From a checkpoint of a small image autoencoder: 2.99M parameters, 48750 training examples.
Rows from block 0 of the decoder of a small image autoencoder, named by matrix and row number. Rows with one number belong to one channel. Each number is 50 + 15 x the weight over its row's rms, rounded and kept within 0 to 99. All counts start at 0. After the name is the row's rms in percent of the matrix's.
After each channel's rows are labels from the 100 images, of 14848, where the channel reaches its highest value: "colour at peak" is the nearest of a few named colours to the mean colour under the peak; "strongest on" is what is common among them. Only what is clearly more common there than usual is listed. The data: simulated stained blood smears. In brackets: how many of the 100.
# convs0: first 3x3 conv (decoder.mid.0.convs.0.weight, 128x128x3x3, each kernel summed), inputs 64-127
# convs1: second 3x3 conv (decoder.mid.0.convs.1.weight, 128x128x3x3, transposed, each kernel summed), outputs 64-127

convs0.42 081:43 48 50 42 17 49 51 81 53 31 65 74 68 65 28 47 54 36 42 67 59 47 60 15 43 55 49 08 48 39 41 41 66 41 41 38 59 60 43 37 66 50 49 53 39 71 56 31 52 46 38 67 36 27 70 44 36 45 17 49 19 52 51 38
convs1.42 082:53 61 64 53 40 59 48 58 51 60 49 61 51 40 42 61 26 77 17 46 36 46 48 49 42 50 59 43 46 30 62 46 12 62 60 43 54 51 48 46 52 29 34 46 71 12 63 48 49 62 76 76 54 44 29 58 24 68 30 48 43 39 58 26
colour at peak: white (61)
strongest on: dark grains (43); round nucleus (36)

convs0.38 079:41 33 32 20 38 87 42 42 78 49 57 44 40 31 62 49 64 38 66 46 36 52 18 50 81 76 60 60 52 63 13 45 36 62 60 66 35 50 54 41 63 53 46 62 67 56 70 81 46 55 60 71 51 36 39 50 28 56 41 54 46 57 36 69
convs1.38 066:43 71 73 47 35 43 45 15 54 32 67 34 86 33 54 24 50 43 52 79 45 54 50 41 48 49 49 44 11 29 47 30 47 70 33 44 46 33 46 28 20 73 44 58 31 10 48 43 56 47 32 48 56 49 17 60 37 48 52 66 75 46 28 68
colour at peak: grey (36)
strongest on: dark grains (65)

convs0.90 071:41 24 39 51 33 59 41 79 60 51 42 50 63 52 26 36 55 71 43 75 63 54 70 50 57 42 60 39 47 64 34 46 51 48 39 34 46 32 38 64 17 52 57 25 58 51 56 79 61 64 31 56 46 54 77 49 46 54 62 39 66 64 55 31
convs1.90 073:58 49 45 49 56 51 60 21 49 51 47 25 47 59 67 41 59 43 50 32 53 33 40 36 18 50 53 48 56 17 69 68 54 55 48 68 45 57 51 16 68 50 90 48 43 43 55 63 47 36 57 40 54 31 49 34 59 65 25 61 35 39 44 38
colour at peak: grey (50)
strongest on: dark grains (76)

convs0.26 102:39 77 54 06 58 43 82 40 64 43 70 50 28 42 80 47 85 69 38 52 52 58 74 53 63 58 33 30 56 34 36 68 69 55 39 63 44 59 62 60 60 43 60 32 42 64 48 41 58 25 59 46 62 53 51 38 54 64 27 42 47 64 61 38
convs1.26 070:61 40 37 72 55 29 43 70 68 67 11 53 71 58 54 47 33 69 59 64 44 54 59 42 70 68 57 49 57 48 53 32 70 59 80 47 50 40 62 66 45 76 46 49 63 40 57 60 57 51 43 74 44 58 28 70 34 45 61 38 28 44 35 40
colour at peak: grey (26)
strongest on: dark grains (73)

convs0.6 081:45 66 45 35 59 45 56 68 42 51 42 57 43 47 47 37 35 54 82 32 73 30 64 20 18 26 45 56 26 47 51 40 58 72 46 43 38 51 31 54 76 39 38 54 54 31 53 52 59 22 58 35 74 62 24 61 39 55 57 64 70 41 56 53
convs1.6 106:42 99 65 57 62 78 49 51 36 65 62 52 55 49 44 64 71 67 35 56 40 49 50 39 66 44 61 38 50 38 54 38 51 58 51 36 70 75 36 72 62 57 41 55 67 00 72 77 45 48 43 47 37 23 54 32 56 58 36 51 34 54 49 49
colour at peak: purple (36)
strongest on: round nucleus (51); discs (46)

convs0.41 085:47 60 61 29 32 46 67 44 72 39 63 43 42 33 49 61 67 46 29 63 39 53 35 78 48 54 17 60 64 82 31 44 65 74 68 94 49 33 41 30 37 48 38 71 50 58 75 24 26 68 28 40 51 42 27 66 43 28 56 51 48 40 35 53
convs1.41 082:45 37 67 50 73 68 50 38 77 53 30 79 47 51 27 50 40 49 47 44 50 64 47 40 49 55 47 28 70 38 38 39 29 84 33 69 68 29 44 68 40 71 49 77 31 44 66 68 55 42 42 38 65 49 53 24 79 53 35 42 81 50 63 72
colour at peak: grey (62)
strongest on: lobed nucleus (49)

convs0.117 135:45 55 45 40 90 71 47 63 50 60 82 60 44 55 69 45 24 24 49 44 56 55 60 50 48 60 42 48 53 18 46 81 45 60 47 52 66 86 51 55 53 44 61 59 67 38 57 91 48 24 41 51 15 54 46 47 60 18 54 14 47 54 28 66
convs1.117 154:66 60 54 15 44 46 42 60 37 49 60 65 52 54 49 44 62 42 69 42 33 42 36 53 43 41 42 57 64 50 55 72 54 31 45 34 64 82 99 52 49 53 44 47 55 42 59 64 42 67 48 43 68 38 37 37 62 58 55 58 55 47 49 30
colour at peak: white (98)
strongest on: no large cell (43)

convs0.104 065:68 45 45 50 11 68 57 58 56 36 69 61 43 87 39 46 65 60 20 51 58 49 55 36 53 63 33 78 56 62 53 61 58 48 35 34 22 60 79 38 50 55 35 25 68 51 64 47 61 41 28 54 46 41 39 34 76 72 26 33 72 55 48 22
convs1.104 071:53 30 51 62 40 26 45 41 62 47 36 87 42 65 56 43 68 28 33 57 55 38 38 44 36 72 49 61 42 60 22 46 44 36 57 58 26 52 46 30 52 58 19 52 45 57 61 63 52 55 50 56 48 43 55 77 44 40 41 58 48 55 58 46
colour at peak: grey (82)
strongest on: dark grains (95)

convs0.37 142:63 73 49 67 52 62 62 19 59 34 25 50 57 70 38 58 68 38 52 50 57 53 58 53 71 64 39 82 47 56 50 57 60 54 53 72 38 33 50 49 47 48 51 61 40 62 43 31 55 52 37 43 95 63 32 44 56 58 66 81 61 46 43 40
convs1.37 094:61 40 56 46 60 53 62 47 63 50 35 39 60 50 50 63 67 99 39 57 44 29 48 20 67 55 64 41 43 31 66 46 33 45 83 53 42 80 56 42 45 50 47 31 55 55 32 41 52 53 38 27 40 34 42 46 31 42 34 57 56 54 47 51
colour at peak: purple (58); brown (41)
strongest on: kidney-shaped nucleus (48); round nucleus (41)

convs0.112 104:46 75 72 86 53 53 40 80 44 51 76 56 35 78 38 27 52 32 34 68 78 48 65 40 31 69 46 45 35 66 47 62 58 58 33 26 67 62 49 56 22 40 51 30 49 50 41 40 49 34 60 57 50 42 45 61 52 53 46 36 67 58 47 32
convs1.112 079:68 53 42 55 60 63 72 56 69 61 48 59 59 38 50 34 63 54 74 21 59 34 64 39 63 64 62 75 75 42 38 74 63 39 44 55 56 46 62 31 57 57 49 44 58 72 56 16 50 56 38 44 65 69 38 49 35 52 87 53 66 57 69 19
colour at peak: pink (82)
strongest on: crescents (44); dark grains (33)

convs0.116 091:60 77 59 41 59 60 44 17 68 56 36 59 53 61 65 51 53 39 61 40 55 43 31 56 80 51 78 55 68 49 62 37 49 64 57 48 58 19 50 68 31 53 44 47 38 32 23 67 56 42 42 33 60 70 61 38 57 80 50 57 71 62 53 31
convs1.116 106:63 46 43 38 63 51 60 56 69 51 52 60 27 49 62 14 58 56 55 30 44 33 33 45 22 52 47 47 57 63 38 56 68 35 30 41 47 16 57 61 40 60 55 67 55 62 54 42 40 62 56 53 54 55 42 37 33 65 43 84 38 60 46 51
colour at peak: grey (78)
strongest on: dark grains (91)

convs0.94 105:49 60 45 66 77 46 41 34 62 64 65 61 37 55 55 56 54 73 78 53 48 31 65 54 52 37 67 57 46 67 61 65 41 66 89 55 42 51 46 74 50 61 49 52 59 68 58 18 40 59 78 36 85 48 41 66 42 44 82 51 82 47 46 44
convs1.94 113:25 67 46 65 54 65 57 82 31 52 60 42 67 31 44 54 51 99 52 64 48 37 40 59 43 28 53 52 47 35 52 57 62 38 40 12 29 57 62 52 44 35 62 54 45 44 51 70 54 33 56 37 48 45 48 74 25 60 71 16 99 46 62 55
colour at peak: purple (100)
strongest on: round nucleus (98)

convs0.48 089:65 55 40 28 03 62 23 52 35 52 54 61 60 48 64 38 38 83 29 37 49 53 59 49 36 29 32 66 56 34 58 54 37 18 41 44 50 55 62 50 29 35 45 53 63 36 82 47 40 23 21 33 32 38 49 10 53 75 57 47 49 60 65 37
convs1.48 092:53 53 52 60 23 54 29 71 78 71 40 60 61 48 54 74 45 65 35 56 29 39 60 46 44 53 64 54 28 59 77 45 59 62 67 63 50 57 53 56 51 36 38 59 62 72 48 71 57 53 52 54 27 60 64 63 36 72 50 31 19 51 26 62
colour at peak: white (70)
strongest on: round nucleus (46)

convs0.108 116:47 51 38 58 00 49 45 30 67 59 50 46 47 53 30 64 49 72 58 43 63 68 35 33 64 41 42 49 40 39 56 52 60 41 31 72 40 59 45 29 33 58 64 64 43 72 39 46 56 30 45 55 06 60 61 46 40 62 63 55 32 39 52 33
convs1.108 092:26 57 88 68 57 57 34 52 49 29 51 30 40 28 77 86 51 52 16 44 67 61 45 53 60 38 59 75 44 44 41 48 51 37 65 29 64 54 31 52 50 49 50 52 63 47 51 49 47 54 54 65 49 44 53 59 76 45 40 62 25 27 31 71
colour at peak: white (95)
strongest on: round nucleus (40); kidney-shaped nucleus (39)

convs0.52 087:65 36 47 77 75 62 17 53 76 57 23 44 87 46 50 77 24 74 51 59 67 45 71 61 58 46 35 51 17 56 54 53 50 63 64 36 81 34 21 48 62 56 61 59 43 60 52 46 45 72 63 57 44 27 37 61 56 77 73 65 65 42 58 72
convs1.52 074:36 16 69 33 49 67 92 36 43 45 48 42 45 76 29 75 39 49 61 64 46 43 47 72 20 73 45 38 68 40 30 60 63 67 18 56 58 43 52 29 48 65 55 57 46 53 48 57 23 33 47 52 62 47 48 54 63 35 50 46 56 42 62 69
colour at peak: purple (89)
strongest on: lobed nucleus (63)

convs0.113 101:75 38 53 54 50 32 36 81 59 60 70 28 43 88 39 49 87 31 47 64 46 41 50 00 60 30 73 28 42 46 59 69 69 64 51 62 50 59 49 49 37 55 41 72 48 77 83 57 73 60 13 45 38 70 49 46 62 47 56 31 38 44 32 58
convs1.113 083:49 40 85 60 66 69 48 17 34 43 36 29 67 26 52 55 53 56 55 30 67 49 70 66 40 47 49 51 75 54 57 76 56 33 23 24 51 41 44 44 52 51 57 39 71 34 62 65 41 24 55 40 49 34 54 52 51 56 59 56 57 53 39 84
colour at peak: pink (98)
strongest on: crescents (62)

convs0.114 157:49 50 66 26 00 55 66 36 64 44 55 33 47 32 45 47 51 49 56 58 32 47 51 58 52 36 57 59 75 71 44 48 30 48 57 77 33 51 52 58 50 67 45 51 45 64 37 45 50 76 33 42 46 41 56 36 73 35 40 50 44 39 43 32
convs1.114 117:42 33 31 63 33 58 40 50 96 48 76 19 26 72 50 46 39 25 31 35 61 52 45 49 32 62 72 47 34 45 52 44 51 42 53 72 37 61 34 40 50 56 33 22 64 46 57 16 70 40 56 50 39 48 45 69 53 30 71 51 59 53 52 32
colour at peak: purple (56); brown (31)
strongest on: two lobes with orange grains (63)

convs0.97 116:65 52 38 49 45 54 43 43 54 52 53 46 39 47 35 47 49 55 62 48 22 58 41 38 54 63 65 58 67 34 28 53 32 42 55 71 38 59 55 37 50 71 51 38 63 39 51 44 32 58 37 56 46 51 82 18 52 02 45 65 66 25 12 31
convs1.97 108:52 52 43 64 56 39 57 62 43 52 43 47 46 66 52 45 45 42 73 19 59 59 25 67 36 55 33 75 35 79 40 41 52 22 44 27 45 53 28 31 56 37 58 25 77 46 66 53 55 76 71 36 69 39 56 96 46 79 39 35 60 59 43 36
colour at peak: purple (80)
strongest on: dark grains (45); round nucleus (44)

convs0.83 102:52 65 42 34 08 30 72 68 50 36 73 24 34 39 61 26 37 85 31 62 37 60 70 35 64 52 48 20 42 49 65 50 36 30 72 67 33 39 59 47 59 37 57 38 51 55 58 48 61 33 52 81 40 53 45 30 52 50 30 41 54 45 65 46
convs1.83 081:35 35 62 66 47 39 60 35 30 63 68 36 32 72 30 39 52 16 65 58 69 57 43 74 44 52 52 32 61 72 41 68 41 32 40 60 44 46 44 43 52 53 23 59 51 45 45 68 46 38 28 57 67 48 72 52 25 60 39 32 38 57 61 53
colour at peak: grey (83)
strongest on: dark grains (81)

convs0.80 107:52 62 41 52 48 53 48 30 50 75 47 52 43 49 55 34 79 51 50 51 35 75 41 39 60 63 41 66 44 18 17 43 90 37 36 62 60 73 29 39 59 66 50 65 38 83 65 39 43 44 34 58 47 36 57 27 39 30 47 34 14 21 35 59
convs1.80 106:44 52 46 50 51 47 33 58 29 83 58 54 37 30 45 35 45 48 64 52 43 29 68 57 65 48 46 34 43 50 56 47 49 42 78 46 55 27 54 92 44 32 44 31 60 51 53 70 52 25 54 40 42 71 67 59 28 46 46 77 31 54 46 62
colour at peak: purple (72)
strongest on: two lobes with orange grains (85)

convs0.105 122:54 49 51 82 24 45 49 19 43 33 52 71 50 63 63 63 26 56 31 29 56 58 29 43 43 58 46 52 39 43 46 39 53 60 26 34 49 53 55 52 33 56 49 44 59 43 44 53 48 23 73 44 04 56 41 67 67 54 69 73 23 59 57 43
convs1.105 115:46 51 38 51 23 67 53 32 70 46 41 66 15 45 55 63 35 60 62 80 51 55 23 60 64 22 49 31 40 40 41 38 52 51 77 60 54 48 79 43 60 55 33 37 26 30 51 55 36 29 47 44 56 60 57 42 49 24 48 38 49 51 47 58
colour at peak: white (79)
strongest on: platelets (82)

convs0.29 108:34 22 44 47 49 32 55 76 28 36 14 27 65 40 53 59 45 79 41 60 42 60 71 52 37 57 56 28 41 69 85 64 25 61 60 39 75 60 51 49 41 53 47 49 70 74 41 32 72 52 64 38 48 25 53 51 62 30 28 58 59 76 49 52
convs1.29 094:55 64 47 54 44 53 72 51 52 49 50 69 50 61 43 34 40 45 61 25 71 49 68 42 77 24 49 75 48 71 56 67 60 65 35 57 32 34 60 43 56 52 49 36 48 70 43 43 41 65 56 42 79 53 46 29 23 57 80 33 46 53 84 41
colour at peak: grey (56)
strongest on: dark grains (81)

convs0.93 108:89 44 61 74 71 33 30 80 40 62 51 65 66 43 53 60 51 61 44 44 73 56 51 37 52 71 69 61 55 91 71 69 49 45 62 35 78 55 64 38 58 48 50 57 25 08 41 51 59 71 53 44 73 35 57 67 56 47 53 62 68 58 69 69
convs1.93 102:37 32 47 57 39 46 50 40 18 73 45 58 49 54 25 42 42 62 66 63 58 41 63 67 69 40 48 35 57 52 45 36 43 49 92 57 28 42 54 45 64 40 26 22 68 52 45 51 44 50 39 79 67 58 52 57 39 56 45 40 46 36 64 61
colour at peak: grey (79)
strongest on: two lobes with orange grains (81)

convs0.88 094:70 74 49 52 23 26 53 48 51 36 52 44 27 74 40 74 44 35 27 53 80 37 51 58 41 47 45 29 24 45 66 35 67 68 47 39 59 74 41 44 45 27 47 40 52 70 45 22 24 49 64 43 19 60 55 79 16 66 59 46 47 64 53 58
convs1.88 091:62 50 33 80 23 70 54 59 66 59 57 58 44 45 40 51 33 28 38 36 45 70 49 44 63 36 39 60 57 51 45 31 34 29 56 64 53 50 33 20 62 36 36 50 55 36 34 11 49 57 59 52 61 43 53 60 50 07 50 64 59 73 53 57
colour at peak: white (92)
strongest on: crescents (34)

convs0.21 175:35 42 38 43 99 49 47 60 62 51 83 67 49 36 56 27 37 77 47 41 46 43 45 48 50 54 55 56 47 20 29 70 60 37 37 60 43 62 41 46 41 42 42 39 68 45 93 81 52 21 26 49 33 59 50 45 50 21 31 47 38 46 49 56
convs1.21 184:49 59 46 17 33 58 48 36 55 53 15 46 34 61 41 65 60 63 53 53 59 61 21 50 46 51 48 31 63 53 70 39 54 39 33 31 48 45 99 47 58 53 43 44 52 58 36 47 45 46 55 52 64 82 46 47 53 49 50 54 57 51 54 29
colour at peak: white (95)
strongest on: no large cell (44)

convs0.2 095:31 51 50 48 44 64 52 66 69 63 81 33 27 79 36 45 67 33 43 75 46 40 64 61 52 55 45 52 58 71 17 71 72 43 41 75 54 54 56 40 17 43 48 43 52 88 51 45 37 67 46 62 39 61 52 38 74 29 71 34 62 28 35 45
convs1.2 078:50 39 45 68 56 48 56 47 78 50 41 76 32 61 56 74 57 52 41 59 66 60 27 33 34 52 39 29 62 48 58 67 56 44 54 61 44 53 36 60 74 44 99 55 50 35 51 57 29 30 45 54 46 39 51 49 50 41 11 52 37 55 28 20
colour at peak: grey (50)
strongest on: dark grains (40); round nucleus (37)

convs0.15 083:60 67 63 60 22 44 46 78 47 43 51 67 37 58 29 30 60 31 65 60 50 30 68 36 24 46 74 50 57 61 62 59 53 40 49 31 67 47 43 49 33 56 24 54 45 44 46 47 70 48 29 37 67 54 54 43 52 73 44 24 99 45 56 45
convs1.15 069:64 50 41 40 38 27 81 40 44 57 43 63 50 45 41 33 45 70 63 42 64 39 45 45 57 56 66 50 64 44 43 48 61 80 46 68 70 35 64 40 59 26 62 55 70 69 40 66 29 62 36 36 50 39 30 43 40 87 51 52 34 45 44 28
colour at peak: grey (66)
strongest on: dark grains (79)

convs0.81 075:53 90 74 34 48 57 81 54 47 39 70 46 42 58 62 43 99 47 45 42 33 43 41 38 48 63 72 53 47 53 53 59 51 64 55 40 61 42 54 82 40 51 67 61 47 46 50 37 53 29 30 39 35 37 52 31 51 56 48 26 37 70 28 53
convs1.81 076:35 53 55 75 57 42 50 53 54 47 56 58 45 52 38 28 63 56 47 75 43 52 50 68 25 51 64 49 50 59 51 38 63 63 27 17 66 58 47 14 46 47 49 73 60 41 83 46 42 40 44 68 63 45 54 68 44 62 39 56 40 69 28 52
colour at peak: grey (32)
strongest on: dark grains (51); crescents (39)